config.yaml
model: "masked spectrogram model"
n_mels: 64
input: "log_mel"
mask_ratio: 0.75
loss: "mse"
encoder_mlp_ratio: 3
encoder_qk_norm: false
encoder_patch_size: [64, 2]
encoder_width: 384
decoder_layers: 6
grad_clip: 1.0
steps: 7700
epochs: 12.6
lr_schedule: "cosine"
warmup_steps: 230
Rows from block 8 of the encoder, named by matrix and row number. Each number is 128 + 24 x the weight over its row's rms, rounded and kept within 0 to 255. All counts start at 0. After the name is the row's rms in percent of the matrix's.
# q: attention query (encoder.blocks.8.attn.q.weight, 384x384), inputs 0-76
q.265 041 [124 126  60 129 127 118 126 135 130 153 128 134 124 123 125 111 120 124 127 128 128 136 128 113 128 126 123 132 128 129 125 129 128 129 126 127 123 114 191 121 128 129 128 127 124 134 129 122 126 130 128 127   0 100 127 127 135 127 129 127 124 127 128 128 128 127 135 113 125 111 131 128 128 133 139 136 132]
q.266 144 [104 130 132 217 130 136 128 128 126 126 128 127 138 127 125 127 135 166 131 127 129 108 118 144 126 128 127 132 124 104 125 128 127 127 122 127 128 127 127 128 130 131 128 128 129 138 143 132 133 128 130 136 138 159 146 133 184 128 127 128 126 128 128 135 130 130 148 133 129 133  58 131 128 128 129 154 123]
q.267 074 [122 129 134 136 130 129 124 127 128 137 128 126 130 126 161 130 139 128 128 126 127 127 128 127 128 128 128 128 115 104 100 119 117 128 125 127 123 127 136 138 137 137 131 110  94 129 132 128 128  79 128 128 128 122 127 128 128 132 128 129 129 128 130 139 128 125 140 128 130 128 129 139 127 147 129 158 127]
q.268 114 [108 128 131 128 128 130 128 122 124 125 129 130 132 127 127  36 133 255 127 126 120 108 127 148 128 128 126 127 116   0  83  80  59 127 131 130 137 132 129 132 131 129 128 128 130 129 128 130 128 134 131 130 130 137 160 138 184 128 131 128 129 128 128 128 130 186 122 137 135 130 114 126 128 125 129 128 129]
q.269 174 [147 128 126  65 117 117 128 128 131 131 128 129 127 128 118 129 117 126 126 128 127 139 140  95 134 128 128  92 148 129 128 128 128 129 137 130 130 129 124 128 124  95 105 127 124 118 116  94 102 127 125 121 121 109 123 125 119 128 130 128 130 128 129 129 127 128 117 127 213 128 255 128 128 128 141 122 202]
q.270 059 [131 149 255 127 132 133 141 128 128 128 142 128 129 124 128 179 140 134 127 125  91 102 130 255 144 129 138 127 128 128 128 125 105 126 129 128 131 132 139 142 137 128 128 136 143 123 128 129 145 130 127 131 133 144 128 129 126 128 135 129 128 131 128 127 126 129 127 151 130 130 144 129 137 128 128 110 130]
q.271 090 [138 122 120 101 117 126 128 131 128 133 132 128  99 128  97 129 115 126 128 130 138 136 145  34 128 128 128 131 228 177 140 133 133 128 130 129 130 130 104 124 121 120 130 128 129 127 123 128 127 131 127 127 128 129 127 125 116 126 128 127 128 127 123 117 127 126 117 123 123 124 251 127 128 128 138  97 128]
q.272 194 [120 128 159 135 124 130 128 116 127 128 131 130 131 129 130  74 130 134 128 139 132 128 131 163 128 215 134 128 125  71 128 128 115 128 131 133 154 134 131 134 131 129 131 129 130 130 129 133 128 128 134 128 136 130 132 128 138 136 128 128 124 137 123 118 133 170 127 133 130 128 130 124 127 127 123 127 128]
q.273 021 [255 129 128 127 128 128 128 128 128 128 127 127 128 128 136 138 130 129 128 126 127 127 127 132 131 133 128 128 128 128 128 128 128 129 129 128 128 128 128 128 128 128 128 128 128 128 128 128 128 128 128 128 129 128 128 128 128 128 132 128 128 128 128 128 128 128 130 128 128 128 129 128 128 128 128 128 128]
q.275 359 [132 128 128 132 131 127 128 150 129 130 128 161 127 134 140 144 128 128 129 129 130 163 150 126 128 127 128 140 130 216 176 171 167 150 144 128 127 127 128 127 128 128 128 128 128 128 128 124 128 125 124 127 128 123 128 128 129 128 129 127 130 114 162 133 124  48 131 115 110 128 128 135 129 128  96 128 128]
q.276 032 [142  96 117 162 174 123 128 130 138 125 126 122 116 128 134 123 127 123 130 129 127 129 128 128 128 130 130 137 133 133 142 124 129 125 133 134 134 130 130 121 106 125 127 126 114 117  96 122 123 123 124 106 126 126 127 126 103 129 128 121 233 127  29  78 128 131  97 136 128 135 110 128 123 127 123 112 128]
q.277 176 [119 128 130 192 128 144 128 140 126 129 127 129 158 166 144 128 135 130 129 168 131 128 123 128 128 128 127 178 121 116 117 128 125 128 126 127 126 127 130 133 135 133 130 128  80 137 134 129 129 128 128 130 128 127 128 133 152 131 129 129 128 127 131 143 130 120 166 128  89 128 122 145 132 131 129 134 123]
q.278 175 [130 125 134 128 125 126 129 127 128 113 129 129  55  97 104 118 124 127 127 128 126 127 128 130 128 131 131 121 136 130 138 128 128 128 131 130 133 132 118 128 125 123 128 128 128 123 125 128 127 127 130 152 128 132 128 123 127 127 125 128 126 132 121 106 128 190  22 130 154 128 126 117 122 119 125 122 128]
q.279 283 [134 180 164 154 198 188 154 163 184 168 149 148 170 132 226 205 151 156 127 124 123 119 139 255 133 128 128 118 118  58  83 122  92 128 143 134 137 136 139 140 130 128 128 128 127 124 127 114  81 126 122 126 128 113 128  99 128 129 128 107 130  94  73 126 125 109 113 130 129 133 133 134 128 131 119 134 128]
q.280 054 [ 63 127 128 105 124 129 199 159 109 109 138 127 164 127 118 130 129 133 128 127 120 127 125 235 107 129 129 128 160 172 141 142 130 126 128 126 127 120  65 124 128 128 129 129 131 156 131 157 167 168 133 148 198 210 137 172 178 128 128 132 126 129 126 137 129 139 128 145 129 123 129 122 152  69 172 120 126]
q.281 222 [142 153 153 134 181 173 176 131 131 128 129 139 130 127 162 232 178 255 134 123 118 125 142 224 144 127 128 107 117  75  40 124  52 110 133 132 129 134 135 147 135 128 128 128 128 123 127 113  54 126 125  87 100 109 127  27 121 128 128 128 130  56  68 125 119 114  89 114 129 132 131 131 145 130 126 127 128]
q.282 021 [143 129 127 133 129 129 128 128 128 130 128 128 128 127 130 130 131 128 127 126 125 126 127 139 131 131 128 127 127 126 125 125 126 125 129 126 129 128 125 127 127 126 125 125 126 125 125 125   0 126 127 126 134 127 128 132 130 128 129 130 131 129 130 129 129 130 130 131 130 130 131 129 131 129 131 125 130]
q.283 274 [133 185 175 130 177 181 217 145 189 128 152 146 183 128 161 204 139 173 129 128 126 125 136 254 131 128 131 129 128 118 107 127  95 120 145 129 129 133 131 148 137 128 128 137 133 127 128 128 120 128 128 128  63 126 129 112 117 127 126 107 129  55  78 114 100  60  70 110 109 128 128 129 127  65  97 109 125]
q.284 022 [132 128 128 128 127 128 129 128 128 127 125 128 128 127 126 127 127 131 129 130 129 128 128 126 127 123 121 126 126 128 128 128 129 129 131 129 129 129 130 134 129 128 130 130 130 128 128 128 128 128 128 128 128 128 128 127 127 127 127 128 128 128 127 128 128 127 128 128 128 127 128 128 128 128 127 128 128]
q.285 148 [110 127 129 127 124 132 124 170 116 128 128 157 185 144 128 130 135 130 128 128 127 101 125 166 130 127 126 136 119 115 112 129 127 129 128 128 127 127 129 130 136 128 128 128 129 139 132 129 128 130 131 136 129 141 148 151 177 131 134 130 130 128 132 156 133 129 141 123 132 125 133 140 131 128 132 133 129]
q.286 155 [131 171 202 130 137 139 130 127 128 118 132 161 149 128 159 193 164 151 124 125 120 112 147 255 139 134 133 127 121  70  78 121  85 128 174 142 195 169 152 155 140 129 130 135 132 126 128 128 128 128 129 131 131 129 131 127 127 128 128 128 128 128 104 118 125 129 106 130 133 149 140 129 125 125 107 102 127]
q.288 009 [128 128 128 128 128 128 128 128 128 128 128 128 128 128 128 128 128 128 128 128 128 128 128 128 128 128 128 128 128 128 128 128 128 128 128 128 128 128 128 128 128 128 128 128 128 128 128 128 128 128 128 128 128 128 128 128 128 128 128 128 128 128 128 128 128 128 128 128 128 128 128 128 128 128 128 128 128]
q.289 033 [128 128 128 128 128 128 128 128 128 128 128 128 128 128 128 128 128 128 128 128 128 128 128 128 128 128 128 128 128 128 128 128 128 128 128 128 128 128 128 128 128 128 128 128 128 128 128 128 128 128 128 128 128 128 128   0 128 128 128 128 128 128 128 186 128 128 128 128 128 128 128 128 128 128 128 128 128]
q.291 014 [128 128 128 128 128 128 128 128 128 128 128 128 128 128 128 128 128 128 128 128 128 128 128 128 128 128 128 128 128 128 128 128 128 128 128 128 128 128 128 128 128 128 128 128 128 128 128 128 128 128 128 128 128 128 128 128 128 128 128 128 128 128 128 128 128 128 128 128 128 128 128 128 128 128 128 128 128]
q.292 049 [128 128 128 128 128 128 128 128 128 128 128 128 128 128 128 128 128 128 128 128 128 128 128 197 128 168 128 128 128 128 128 128 128 128 128 128 128 128 128 128 128 128 128 128 128 128 128 128 128 128 128 128 128 128 128 128 128 128 128 128 128 128 128   0 128 128 128 128 128 128 128 128 128 128 255 128 255]
q.293 018 [128 128 128 128 128 128 128 128 128 128 128 128 128 128 128 128 128 128 128 128 128 128 128 128 128 128 128 128 128 128 128 128 128 128 128 128 128 128 128 128 128 128 128 128 128 128 128 128 128 128 128 128 128 128 128 128 128 128 128 128 128 128 128 128 128 128 128 128 128 128 128 128 128 128 128 128 128]
q.294 009 [128 128 128 128 128 128 128 128 128 128 128 128 128 128 128 128 128 128 128 128 128 255 128 128 128 128 128 128 128 128 128 128 128 128 128 118 128 128 128 128 128 128 128 128 128 128 128 128 128 128 128 128 128 128 128 128 128 128 128 128 128 128 128 128 128 128 128 128 128 128 128 128 128 128 128 128 128]
q.296 025 [128 128 128 128 128 128 128 128 128 128 128 128 128 128 128 128 128 128 128 128 128 128 128 128 128 128 128 128 128 128 128 128 128 128 128 128 128 128 128 128 128 128 128 255 128 128 128 128 128 128 128 128 128 128 128 128 128 128 128 128 128 128 128 128 128 128 128 128 128 128 128 128 128 128 128 128 128]
q.298 077 [128 128 128 128 128 128 128  56 128 128 128 128   7 128 128 128 128 128 128 128 128 128 128  56 128 128 127 128 128 128 128 128 128 128 128 128 165 128 128 128 128 128 128 128 128 128 128 128 128 128 128 128 128 128 128 128 128 128 128 128 128 128 128 255 128 128 128 128 128 128 128 128 128 128 128 128 128]
q.299 028 [128 128 128 128 128 128 128 128 128 128 128 128 128 128 128 128 128 128 128 128 128 128 128 128 128 128 128 128 128 128 128 128 128 128 128 128 128 128 128 128 128 128 128 128 128 128 128 128 128 128 128 128 128 128 128 128 128 128 128 128 128 128 128 128 128 128 128 128 128 128 128 128 128 128 128 128 128]
q.300 013 [128 128 128 128 128 128 128 128 128 128 128 128 128 128 128 128 128 128 128 128 128 128 128 128 128   0 128 128 128 128 128 128 128 128 128 128 163 128 128 128 128 128 128 128 128 128 128 128 128 128 128 128 128 128 128 128 128 128 128 128 128 128 128 128 128 128 128 128 128 128 128 128 128 128 128 173 128]
q.302 011 [128 128 128 128 128 128 128 128 128 128 128 128 255 128 128 128 128 128 128 128 128 128 128 128 128 128 128 128 128 128 128 128 128 128 128 128 128 128 128 128 128 128 128 128 128 128 128 128 128 128 128 128 128 128 128   0 128 128 128 128 128 128 128 128 128 128 128 128 128 128 128 128 128 128 128 128 128]
q.304 008 [128 128 128 128 128 128 128 128 128 128 128 128 128 128 128 128 128 128 128 128 128 128 128 128 128 128 128 128 128 128 128 128 128 128 128 128 128 128 128 128 128 128 128 128 128 128 128 128 128 128 128 128 128 128 128 128 128 128 128 128 128 128 128 128 128 128 128 128 128 128 128 128 128 128 128 128 128]
q.305 028 [128 128 128 128 128 128 128 128 128 128 128 128 128 128 128 128 128 128 128 128 128 128 128 128 128 128 128 128 128 128 128 128 128 128 128 128 128 128 128 128 128 128 128 128 128 128 128 128 128 128 128 128 128 128 128 128 128 128 128 128 128 128 128 128 255 128 128 128 128 128 128 128 128 128 128 128 128]
q.306 034 [128 128 128 128 128 128 128 128 128 128 128 128 128 128 128 128 128 128 128 128 128 128 128 128 128 128 128 128 128 128 128 128 128 128 128 128   0 128 128 128 128 128 128 128 128 128 128 128 128 128 128 128 128 128 128 128 128 128 128 128 128 128 128 128 128 128 128 128 128 128 128 128 128 128 128 128 128]
q.307 021 [128 128 128 128 128 128 128 128 128 128 128 128 128 128 128 128 128 128 128 128 128 128 128 128 128 128   0 128 128 128 128 128 128 128 128 128 128 128 128 128 128 128 128 128 128 128 128 128 128 128 128 128 128 128 128 128 128 128 128 128 128 128 128 128 128 128 128 128 128 128 128 128 128 128 128 128 128]
q.308 012 [128 128 128 128 128 128 128 128 128 128 128 128 128 128 128 128 128 128 128 128 128 128 128 128 128 128 128 128 128 128 128 128 128 128 128 128 128 128 128 128 128 128 128 128 128 128 128 128 128 128 128 128 128 128 128 128 128 128 128 128 128 128 128 128 128 128 128 128  71 128 128 128 128 128 128 128 128]
q.309 056 [128 128 128 128 128 128 128 128 128 128 128 128 128 128 128 128 128 128 128 128 128 128 128   0 128 128 128 128 128 128 128 128 128 128 128 128 128 128 128 128 128 128 128 128 128 128 128 128 128 128 128 128 128 128 128 128 128 128 128 128 128 128 128 128 128 128 128 128  72 128 128 128 128 128 128 128 128]
q.310 013 [128 128 128 128 128 128 128 128 128 128 128 128 128 128 128 128 128 128 128 128 128 128 128 128 128 128 128 128 128 128 128 128 128 128 128 128 128 128 128 128 128 128 128 128 128 128 128 128 128 128 128 128 128 128 128 128 128 128 128 128 128 128 128 128 128 128 128 128 128 128 128 128 128 128 128 128 128]
q.311 018 [128 128 128 128 128 128 128 128 128 128 128 128 128 128 128 128   0 128 128 128 128 128 128 128 128 128 128 128 128 128 128 128 128 128 128 128 128 128 128 128 128 128 128 128 128 128 128 128 128 128 128 128 128 128 128 128 128 128 128 128 128 128 128 128 128 128 128 128 128 128 128 128 128 128 128 128 128]
q.312 013 [128 128 128 128 128 128 128 128 128 128 128 128 128 128 128 255 128 128 128 128 128 128 128 128 128 128 128 128 128 128 128 128 128 128 128 128 128 128 128 128 128 128 128 128 128 128 128 128 128 128 128 128 128 128 128 128 128 128 128 128 128 128 128 128 128 128 128 128 128 128 128 128 128 128 128 128 128]
q.313 036 [128  86 128 128 128   0 128 128 128 128 128 128 128 128 128 128 128 128 128 128 128 128 128 115 128 128 128 128 128 128 128 128 128 128 128 128 128 128 128 128 128 128 128 128  87 128 128 128 128 128 128 128 128 128 128 128 128 128 128 128 128 128 128 128 128 128 128 128 128 128 128 128 128 128 128 128 128]
q.314 022 [128 128 128 128 128 128 128 128 128 128 128 128 128 128   0 128 128 128 128 128 128 128 128 128 128 128 128 128 128 128 128 128 128 128 128 128 128 128 128 128 128 128 128 128 128 128 128 128 128 128 128 128 128 128 128 128 128 128 128 128 128 128 128 128 128 128 128 128 128 128 128 128 128 128 128 128 128]
q.315 037 [128 128 128 128 128 128 128 128 128 128 128 128 128 128 128 128 128 128 128 128 128 128 128  58 128 128 128 255 128 128 128 128 128 128 128 128 128 128 128 128 128 128 128 128 128 128 128 128 128 128 128  63 128 128 128 128 128 128 128 128 128 128 128 128 128 128 128 128 128 128 128 128 128 128 128 128 128]
q.316 024 [147 128 128 128 128 128 128 128 128 128 128 128 128 128 128 128 128 128 128 128 128 128 128 128 128 128 128 128 128 128 128 128 128 128 128 128 128 128 128 128 128 128 128 128 128 128 128 128 128 128 128 128 128 128 128 128 128 128 128 128 128 128 128 128 128 128 128 128 128 128 128 128 128 128 128 128 128]
q.319 023 [128 128 128 128 128 128 128 128 128 128 128 128 128 128 128 128 128 128 128 128 128 128 128 128 128 128 128 128 128 128 128 128 128 128 128 128 128 128 128 128 128 128 128 128 128 128 128 128 128 128 128 128 128   0 128 128 128 128 128 128 128 128 128 128 128   0 128 128 128 128 128 128 128 128 128 128 128]
q.320 067 [128 128 128 128 128 128 128 128 128 128 128 128 128 128 128  44 128 128 128 128 128 128 128   0 128 128 128 128 128 128 128 128 128 135 128 128 128 128 128 128 128 128 128 128 128 128 128 128 128 128 128 128 128 128 128 128 128 128 128 128 128 128 128 128 128 128 128 128 124 128 128 128 128 128 128 128 128]
q.321 008 [128 128 128 128 128 128 128 128 128 128 128 128 128 128 128 128 128 128 128 128 128 128 128 128 128 128 128 128 128 128 128 128 118 128 128 128 128 128 128 128 128 128 128 128 128 128 128 128 128 128 128 128 128 128 128 128 128 128 128 128 128 128 128 128 128 128 128 128 128 128 128 128 128 128 128 128 128]
q.322 021 [128 128 128 128 128 128 128 128 128 128 128 128 128 128 128 128 128 128 128 128 128 128 128 128 128 128 128 128 128 128 128 128 128 128 128 128 128 128 128 128 128 128 128 128 128 128 128 128 128 128 128 128 128 128 128 128 128 128 128 128 128 128 128 128 128 128 128 128 128 128 128 128 128 128 128 128 128]
q.323 030 [128 128 128 128 128 128 128 128 128 128 128 128 128 128 128 128 128 128 128 128 128 128 128 128 128 128 128 128 128 128 128 128 128 128 128 128 128 128 131 128 128 128 128 128 128 128  88 128 128 128 128 128 128 128 128 128 128 128 128 128 128 128 128 128 128 128 128 128 128 128 128 128 128 128 128 128 128]
q.324 012 [128 128 128 128 128 128 128 128 128 128 128 128 128 128 128 128 128 128 128 128 128 128 128 128 128 128 128 128 128 128 128 128 128 128 128 128 128 128 128 128 128 128 128 128 128 128 128 128 128 128 128 128 128 128 128 128 128 128 128 128 128 128 128 128 128 128 128 128 128 128 128 128 128 128 128 128 128]
q.326 006 [128 128 128 128 128 128 128 128 128 128 128 128 128 128 128 128 128 128 128 128 128 128 128 128 128 128 128 128 128 128 128 128 128 128 128 128 128 128 128 128 128 128 128 128 128 128 128 128 128 128 128 128 128 128 128 128 128 128 128 128 128 128 128 128 128 128 128 128 128 128 128 128 128 128 128 128 128]
q.327 005 [128 128 128 128 128 128 128 128 128 128 128 128 128 128 128 128 128 128 128 128 128 128 128 128 128 128 128 128 128 128 128 128 128 128 128 128 128 128 128 128 128 128 128 128 128 128 128 128 128 128 128 128 128 128 128 128 128 128 128 128 128 128 128 128 128 128 128 128 128 128 128 128 128 128 128 128 128]
q.328 011 [128 128 128 128 128 128 128 128 255 128 128 128 128 128 128 128 128 128 128 128 128 128 128 128 128 128 128 128 128 128 128 128 128 128 128 128 128 128 128 128 128 128 128 128 128 128 128 128 128 128 128 128 128 128 128 128 128 128 128 128 128 128 128 128 128 128 128 128 128 128 128 128 128 128 128 128 128]
q.330 011 [128 128 128 128 128 128 128 128 128 128 128 128 128 128 128 128 128 128 128 128 128 128 128 128 128 128 128 128 128 128 128 128 128 128 128 128 128 128 128 128 128 128 128 128 128 128 128 128 128 128 128 128 128 128 128 128 128 128 128 128 128 128 128 128 128 128 128 128 128 128 128 128 128 128 128 128 128]
q.331 017 [128 128 128 128 128 128 128 128 128 128 128 128 128 128 128 128 128 128 128 128 128 128 128 128 128 128 128 128 128 128 128 128 128 128 128 128 128 128 128 128 128 128 128 128 128 128 128 128 128 128 128 128 128 128 128 128 128 128 128 128 128 128 128 128 128 128 128 128 128 128 128 128 128 128 128 128 128]
q.332 036 [128 128 128 128 128 128 128 128 128 128 128 128 128 128 128 128 128 128 128 128 128 128 128 128 128 128 128 128 128 128 128 128 128  66 128 128 128 128 128 128 128 128 128 128 128 128 128 128 128 128 128 163 128 128 128 128 128 128 128 128 128 128 128 128 128 128 128 128 128 128 128 128 128 128 128 128 128]
q.333 012 [128 128 128 128 128 128 128 128 128 128 128 128 128 128 128 128 128 128 128 128 128 128 128 128 128 128 128 128 128 128 128 128 128 128 128 128 128 128 128 128 128 128 128 128 128 128 128 128 128 128 128 128 255 128 128 128 128 128 128 128 128 128 128 128 128 128 128 128 128 128 128 128 128 128 128 128 128]
q.334 011 [128 128 128 128 128 128 128 128 128 128 128 128 128 128 128 128 128 128 128 128 128 128 128 128 128 128 128 128 128 128 128 128 128 128 128 128 128 128 128 128 128 128 128 128 128 128 128 128 128 128 128 128 128 128 128 128 128 128 128 128 128 128 128 128 128 128 128 128 128 128 128 128 128 128 128 128 128]
q.335 010 [128 128 128 128 128 128 128 128 128 128 128 128 128 128 128 128 128 128 128 128 128 128 128 128 128 128 128 128 128 128 128 128 128 128 128 128 128 128 128 128 128 128 128 128 128 128 128 128 128 128 128 128 128 128 128 128 128 128 128 128 128 128 128 128 128 128 128 128 128 128 128 128 128 128 128 128 128]
q.336 031 [128 128 128 128 128 128 128 128 128 128 128 128 128 128   0 128 128 128 128 128 128 128 128 128 128 128 128 128 128 128 128 128 128 128 128 128 128 128 128 128 128 128 128 128 128 128 128 128 128 128 128 128 128 128 128 128 128 128 128 128 128 128 128 128 128 128 128 128 128 128 128 128 128 128 128 128 128]
q.337 033 [128 128 128 128 128 128 128 128 128 128 128 128 128 128 128 128 128 128 128 128 128 128 128 128 128 128 128 128 128 128 128 128 128 128 128 128 128 128 128 128 128 128 128 128 128 128 128 128 128 128 128 128 128 128 128 128 128 128 128 128 128 128 128 128 128 128 128 128 128 128 128 128 128 128 128 128 128]
q.339 040 [128 128 128 128 128 128 128 128 128 128 128 128 128 128 128 128 128 128 128 128 128 128 128 128 128 128 128 128 128 128 128 128 128 128 128 128 128 128 128 128 128 128 128 128 128 128 128 128 128 128 128 128 128 128 128 128 128 128 128 128 128 128 128 128 128 128 128 128 128 128 128 128 128 128 128 128 128]
q.340 014 [128 128 128 128 128 128 128 128 128 128 128 128 128 128 128 128 128 128 128 128 128 128 128 128 128 128 128 128 128 128 128 128 128 128 128 128 128 128 128 128 128 128 128 128 128 128 128 128 128 128 128 128 128 128 128 128 128 128 128 128 128 128 128 128 128 128 128 128 128 128 128 128 128 128 128 128 128]
q.342 009 [128 128 128 128 128 128 128 128 128 128 128 128 128 128 128 128 128 128 128 128 128 128 128 128 128 128 128 128 128 128 128 128 128 128 128 128 128 128 128 128 128 128 128 128 128 128 128 128 128 128 128 128 128 128 128 128 128 128 128 128 128 128 128 128 128 128 128 128 128 128 128 128 128 128 128 128 128]
q.344 017 [128 128 128 128 128 128 128 128 128 128 128 128 128 128 128 128 128 128 128 128 128 128 128 128 128 128 128 128 128 128 128 128 128 128 128 128 128 128 128 128 128 128 128 128 128 128 128 128 128 128 128 128 128 128 128 128 128 128 128 128 128 128 128 128 128 128 128 128 128 128 128 128 128 128 128 128 128]
q.345 017 [128 128 128 128 128 128 128 128 128 128 128 128 128 128 128 128 128 128 128 128 128 128 128 128 128 128 128 128 128 128 128 128 128 128 128 128 128 128 128 128 128 128 128 128 128 128 128 128 128 128 128 128 128 128 128 128 128 128 128 128 128 128 128 128 128 128 128 128 128 128 128 128 128 128 128 128 128]
q.346 036 [128 128 128 128 128 128 128 128 128 128 128 128 128 128 128 128 128 128 128 128 128 128 128 128 128 128 128 128 128 128 128 128   0 128 128 128 128 128 128 128 128 128 128 128 128 128 128 128 128 128 128 128 128 128 128 128 128 128 128 128 128 128 128 128 128 128 128 128 128 128 128 128 128 128 255 128 128]
q.347 032 [128 128 128 128 128 128  56 128 128 128 128 128 128 128 128 128 128 128 128 255 128 128 128 128 128 128 128 128 128 128 128 128 128 128 128 128 128 128 128 128 128 128 128 128 128 128 128 128 128 128 128 128 128 128 128 128 128 128 255 128 128 128 128 128 128 128 128 128 128 128 128 128 128 128 128 128 128]
q.348 021 [128 128 128 128 128 128 128 128 128 128 128 128 128 128 128 128 128 128 128 128 128 128 128   0 128 128 128 128 128 128 128 128 128 128 128 128 128 128 128 128 128 128 128 128 128 128 128 128 128 128 128 128 128 128 128 128 128 128 128 128 128 128 128 128 128 128 128 128 128 128 128 128 128 128 128 128 128]
q.349 035 [128 128 128 128 128 128 128 128 128 128 128 128 128 128 128 128 128 128 128 128 128 128 128 128 128 128 128 128 128 128 128 128 128 128 128 128 128 128 128 128 128 128 128 128 128 128 128 128 128 128 128 128 128 128 128 128 128 128 128 128 128 128 128 128 128 128 128 128 128 128 128 128 128 128 128 128 128]
q.350 018 [128 128 128 128 128 128 128 128 128 128 128 128 128 128 128 128 128 128 128 128 128 128 128 128 128 128 128 128 128 128 128 128 128 128 128 128 128 128 128 128 128 128 128 128 128 128 128 128 128 128 128 128 128 128 128 128 128 128 128 128 128 128 128 128 128 128 128 128 128 128 128 128 128 128 128 128 128]
q.351 013 [128 128 128 128 128 128 128 128 128 128 128 128 128 128 128 128 128 128 128 128 128 128 128 128 128 128 128 128 128 128 128 128 128 128 128 128 128 128 128 128 128 128 128 128 128 128 128 128 128 128 128 128 128 128 128 128 128 128 128 128 128 128 128 128 128 128 128 128 128 128 128 128 128 128 128 128 128]
q.353 011 [128 128 128 128 128 128 255 128 128 128 128 128 128 128 128 128 128 128 128 128 128 128 128 128 128 128 128 128 128 128 128 128 128 128 128 128 128 128 128 128 128 128 128 128 128 128 128 128 128 128 128 128 128 128 128 128 128 128 128 128 128 128 128 128 128 128 128 128 128 128 128 128 128 128 128 128 128]
q.354 018 [128 128 128 128 128 128 128 128 128 128 128 128 128 128 128 128 128 128 128 128 128 128 128 128 128 128 128 128 128 128 128 128 128 128 128 128 128 128 128 128 128 128 128 128 128 128 128 128 128 128 128 128 128 128 128 128 128 128 128 128 128 128 128 128 128 128 128 128 128 128 128 128 128 128 128 128 128]
q.355 031 [128 128 128 128 128 128 128 128 128 128 128 128 128 128 128 128 128 128 128 128 128 128 128 128 128 128 128 128 128 128 128 128 128 128 128 128 128 128 128 128 128 128 128 128 128 128 128 128 128 128 128 128 128 128 128 128 128 128 128 128  68 128 128 128 128 128 128 128 128 128 128 128 128 128 128 128 128]
q.357 029 [128 128 128 128 128 128 128 128 128 128 128 128 128   0 128 128 128 128 128 128 128 128 128 128 128 128 128 128 128 128 128 128 128 128 128 128 128 128 128 128 128 128 128 128 128 128 128 128 128 128 128 128 128 128 128 128 128 128 128 128 128 128 128 128 128 128 128 128 128 128 128 128 128 128 128 128 128]
q.358 022 [128 128 128 128 128 128 128 128 128 128 128 128 128 128 128 128 128 128 128 128 128 128 128 128 128 128 128 128 128 128 128 128 128 128 128 128 128 128 128 128 123 128 128 128 128 128 128 128 128 128 128 128 128 128 128 128 128 128 128 128 128 128 128 128 128 128 128 128 128 128 128 128 128 128 128 128 128]
q.359 014 [128 128 128 128 128 128 128 128 128 128 128 128 128 128 128 128 128 128 128 128 128 128 128 128 128 128 128 128 128 128 128 128 128 128 128 128 128 128 128 128 128 128 128 128 128 128 128 128 128 128 128 128 128 128 128 128 128 128 128 128 128 128 128 128 128 128 128 128 128 128 128 128 128 128 128 128 128]
q.361 038 [128 128 128 128 128 128 128 128 128 128 128 128 128 128 128 128 128 128 128 128 128 128 128 128 128 128 128 128 128 128 128 128 128 128 128 128 128 128 128 128 128 128 128 128 128 128 128 128 128 128 128 128 128 128 128 128 128 128 128 128 128 128 128 128 128 128 128 128 128 128 128 128 128 128 128 128 128]
q.367 020 [128 128 128 128 128 128 128 128 128 128 128 128 128 128 128 128 128 128 128 128 128 128 128 128 128 128 128 128 128 128 128 128 128 128 128 128 128 128 128 128 128 128 128 255 128 128 128 128 128 128 128 128 128 128 128 128 128 128 128 128 128 128 128 128 128 128 128 128 128 128 128 128 128 128 128 128 128]
q.368 020 [128 128 128 128 128 128 128 128 128 128 128 128 128 128 128 128 128 128 128 128 128 128 128 128 128 128 128 128 128 128 128 128 128 128 128 128 128 128 128 128 128 128 128 128 128 128 128 128 128 128 128 128 128 128 128 128 128 128 128 128 128 128 128 128 128 128 128 128 128 128 128 128 128 128 128 128 128]
q.369 011 [128 128 128 128 128 128 128 128 128 128 128 128 128 128 128 128 128 128 128 128 128 128 128 128 128 128 128 128 128 128 128 128 128 128 128 128 128 128 128 128 128 128 128 128 128 128 128 128 128 128 128 128 128 128 128 128 128 128 128 128 128 128 128 128 128 128 128 128 128 128 128 128 128 128 128 128 128]
q.370 039 [128 128 128 128 128 128 128 128 128 128 128 128 128 128 128 128 128 128 128 128 128 128 128 128 128 128 128 128 128 128 128 128 128 128 128 128 128 128 128 128 128 128 128 128 128 128 128 128 128 128 128 128 128 128 128 128 128 128 128 128 123 128 128 128 128 128 128 128 128 128 128 128 128 128 128 128 128]
q.371 034 [128 128 128 128 128 128 128 128 128 128 128 128 128 128 128 128 128 128 128 128 128 128 128 128 128 128 128 128 128 128 128 128 128 128 128 128 128 128 128 128 128 128 128 128 128 128 128 128 128 128 128 128 128 128 128 128 128 128 128 128 128 128 128 128 128 128 128 128 128 128 128 128 128 128 128 128 128]
q.373 010 [128 128 128 128 128 128 128 128 128 128 128 128 128 128 128 128 128 128 128 128 128 128 128 128 128 128 128 128 128 128 128 128 128 128 128 128 128 128 128 128 128 128 128 128 128 128 128 128 128 128 128 128 128 128 128 128 128 128 128 128 128 128 128 128 128 128 128 128 128 128 128 128 128 128 128 128 128]
q.374 012 [128 128 128 128 128 128 128 128 128 128 128 128 128 128 128 128 128 128 128 128 128 128 128 128 128 128 128 128 128 128 128 128 128 128 128 128 128 128 128 128 128 128 128 128 128 128 128 128 128 128 128 128 128 128 128 128 128 128 128 128 128 128 128 128 128 128 128 128 128 128 128 128 128 128 128 128 128]
q.375 029 [128 128 128 128 128 128 128 128 128 128 128 128 128 128 128 128 128 128 128 128 128 128 128 128 128 128 128 128 128 128 128 128 128 128 128 128 128 128 128 128 128 128 128 128 128 128 128 128 128 128 128 128 128 128 128 128 128 128 128 128 128 128 128 128 128 128 128 128 128 128 128 128 128 128 128 128 128]